python train.py --model="image captioner" --dataset="dead-leaves pictures: piles of overlapping shapes" --train_examples=145000 --image_size=32 --crop_scale_min=1 --horizontal_flip=true --translate=0.12 --color_jitter=0.1 --tokenizer="word" --vocab_size=39 --encoder_arch="resmlp" --encoder_norm="layernorm" --encoder_norm_position="res_post" --encoder_activation="relu" --encoder_mlp_ratio=6 --encoder_parallel_block=false --encoder_inner_norm=false --encoder_patch_size=[2, 2] --encoder_layers=12 --encoder_width=192 --fusion="prefix" --decoder_width=384 --decoder_layers=8 --decoder_norm="rmsnorm" --decoder_norm_position="pre" --decoder_activation="gelu" --decoder_mlp_ratio=3 --decoder_head_dim=32 --decoder_fused_qkv=false --decoder_bias="none" --decoder_qk_norm=false --decoder_parallel_block=true --decoder_inner_norm=false --decoder_drop_path=0.15 --decoder_positions="learned" --decoder_prefix_bidirectional=true --decoder_connector="mlp" --decoder_tie_embeddings=false --init="xavier_uniform" --residual_init="none" --optimizer="soap" --beta2=0.95 --lr=0.0027 --beta1=0.95 --shampoo_beta=0.95 --eps=1e-08 --precondition_frequency=50 --max_precond_dim=512 --one_sided=false --adamw_lr_other_params=0.0013 --grad_clip=1.0 --adaptive_grad_clip=0.1 --steps=10200 --batch_size=64 --epochs=4.5 --lr_schedule="wsd_sqrt" --decay_fraction=0.2 --final_lr_fraction=0 --warmup_steps=510 --weight_decay=0.09 --adamw_weight_decay_other_params=0.01
Rows from block 8 of the image encoder of a small image captioner, named by matrix and row number. Rows with one number belong to one neuron. Each number is 128 + 24 x the weight over its row's rms, rounded and kept within 0 to 255. All counts start at 0. Numbers have three digits each.
After each neuron's rows are labels from the 100 images, of 14976, where the neuron reaches its highest value: "strongest on" is what is common among them. Only what is clearly more common there than usual is listed. The data: dead-leaves pictures: piles of overlapping shapes. In brackets: how many of the 100.
# fc1: MLP up (encoder.blocks.8.mlp.fc1.weight, 1152x192), inputs 0-63
# fc2: MLP down (encoder.blocks.8.mlp.fc2.weight, 192x1152, transposed), outputs 0-63

fc1.9:154106129136102138127112076153157110124137144142119088123118128095119109081105127137147127133135143136151124168149149137145112106101162132132122151121146156124187116146106145136113074135146133
fc2.9:098137121116179084045128165088133147120140096131135174128169129134128132137173116081137097124132121133137192113161100128129131123174127117117125106117167131121114140107133132147133118131123101
strongest on: grey (64)

fc1.316:144105098114119138165129074130158118136123128146138085120146129094115111087079153132122128131145121141152138152130131140132110126087158127125123130110117153109159114165078132156108117108116141
fc2.316:099147117120176088037129165096134134113144106122138176134161126137130133139173110085139101122133124130135196109170105119126131128174124117111131107125169128124123144102133130145133112138125104
strongest on: grey (85)

fc1.253:138154178135153140124147119083136155113137133167139187167107178173144161153150113113148078156097149117113152119110118130136125133138134121089128102169149099112121113097155131138106166151121159
fc2.253:124107123103155134085143150113125137081175113149127111135137125106070142131114132087124120147150113135120145107157150133144130129140149146174126144134130037109119155106093168126155108136176111
strongest on: cool (100)

fc1.129:105181124139111113108139142093122140158130119148113142059129151122098106155167104143075123102128126087106125121128123106132101133146112098133147106125172135139085140134100128153104128144126137
fc2.129:103161099129129088074142162141118133134137111151086123131163098150126142156197113087144171090097136113154152116109128166144147109163119135111124136151136102135129135118125128154151093105155128
strongest on: cool (35)

fc1.235:161123116086144126166104088156098118102154141158155165132141126112102136110127122077112136102129131145141135155135154126134115150104105127143153105143115099136131088151115154131139117124153126
fc2.235:103152120132183110042157146106120124120142100121116150126146129146145125146140141116137103129134114130112182088148096129121144133162127131105143115114180130123141142103121101146123116146115101
strongest on: vivid (65)

fc1.332:168163184154121126139131054142107131172206128137123167118139122154148110098137129143140146065090100142104156140117128134145111140106136146126111116172153101106157117074096146108161134094136125
fc2.332:069145104099182112044143166081136142088156085108126158124168096126111133113159135083148109144141118153130182098157093124131139136162117112106126120113166130127116149111117125155146106138146115
strongest on: grey (61)

fc1.447:158111109086123137162143092126154113135160124174162101115140130095107119106107134123149135116132141136136163175132092113133096132108130116133120126094103144130192130141085140143110117129134155
fc2.447:103144118127171087042129161092132142114141102120129162134162127134137129136167118088128102125132115140138193105159112121131132130172127113112134106129172127122119140110130131147130123133121103
strongest on: grey (71)

fc1.710:125117083071146155146111123104136120095166127121180140129154085122120159119134125104160159132157163130165161152149127093134145123103122131120126114129117125136144102145085138166108105133135097
fc2.710:118129126132183091046150151097129129126125101129128153133156141119137123139151131101119107115135100128117185097149105124121133138165131111111134113130183126126128134106121119142122124137117106
strongest on: vivid (36)

fc1.531:144156140134135145155133102144138095178162133132124178149126163146173114139128139146111132113063137095122106123099118149153108090127122121124140130094121067149142110138146117120106157122134165
fc2.531:118146099136172106079134152091141129092154136136129153143140105141100119127155143101129106136155086172110171109171101096105132122140142105124147098155134131120094141119121149139140096153112135
strongest on: cool (45)

fc1.617:198124128119128136164098098081124133052142124101144136126121159134108071115142140159133158126169175137122121170097136110108133174124115116113126115180121120165113124116157112141168122120134131
fc2.617:090159130118174108031134144088131136121137108145138161106144115114117143133130118076153089120105115131124179102145104153131127114163132123120128105124153131143121126115124143167126120151132120
strongest on: cool (55)

fc1.244:159109154148142121131112090090111171145134147112082196128087143145159132114081117159144108098111158154071128138156165119161093139133158160139144094143112100129097117095094109142070137058111139
fc2.244:089164106080183148049116159110116124144160100125120115110159106094118139133153131076149088133123095151134183122140104158127126134155130119116128119149152144147114147116126145152117111139120109
strongest on: vivid (43)

fc1.124:164103155176105122095135058129098141113129116131120101114138117121118093067114116153160129099142114129155154154152142140129115124102164142137105143146148127109220132121107162117134079115145115
fc2.124:086141105111176095047125158082141141121151098123133166131166117135128129131170117075130101126132125141135191109154090126128135133175122116099132107119169129129101137111133118152132115136121105
strongest on: grey (74)

fc1.137:101168156139176101074116112119148140133129121123087148127154145136125129146171108138118126130141111111130073101147158088106191146152111141141110135142161092156129135122132154141158127106138128
fc2.137:123100149117176125095129141084134143127188097148115141131176126106135132149150104081159096132119139122146177117151097133131154116165147115105127105124147108142118133121096118143153115130126126
strongest on: grey (84)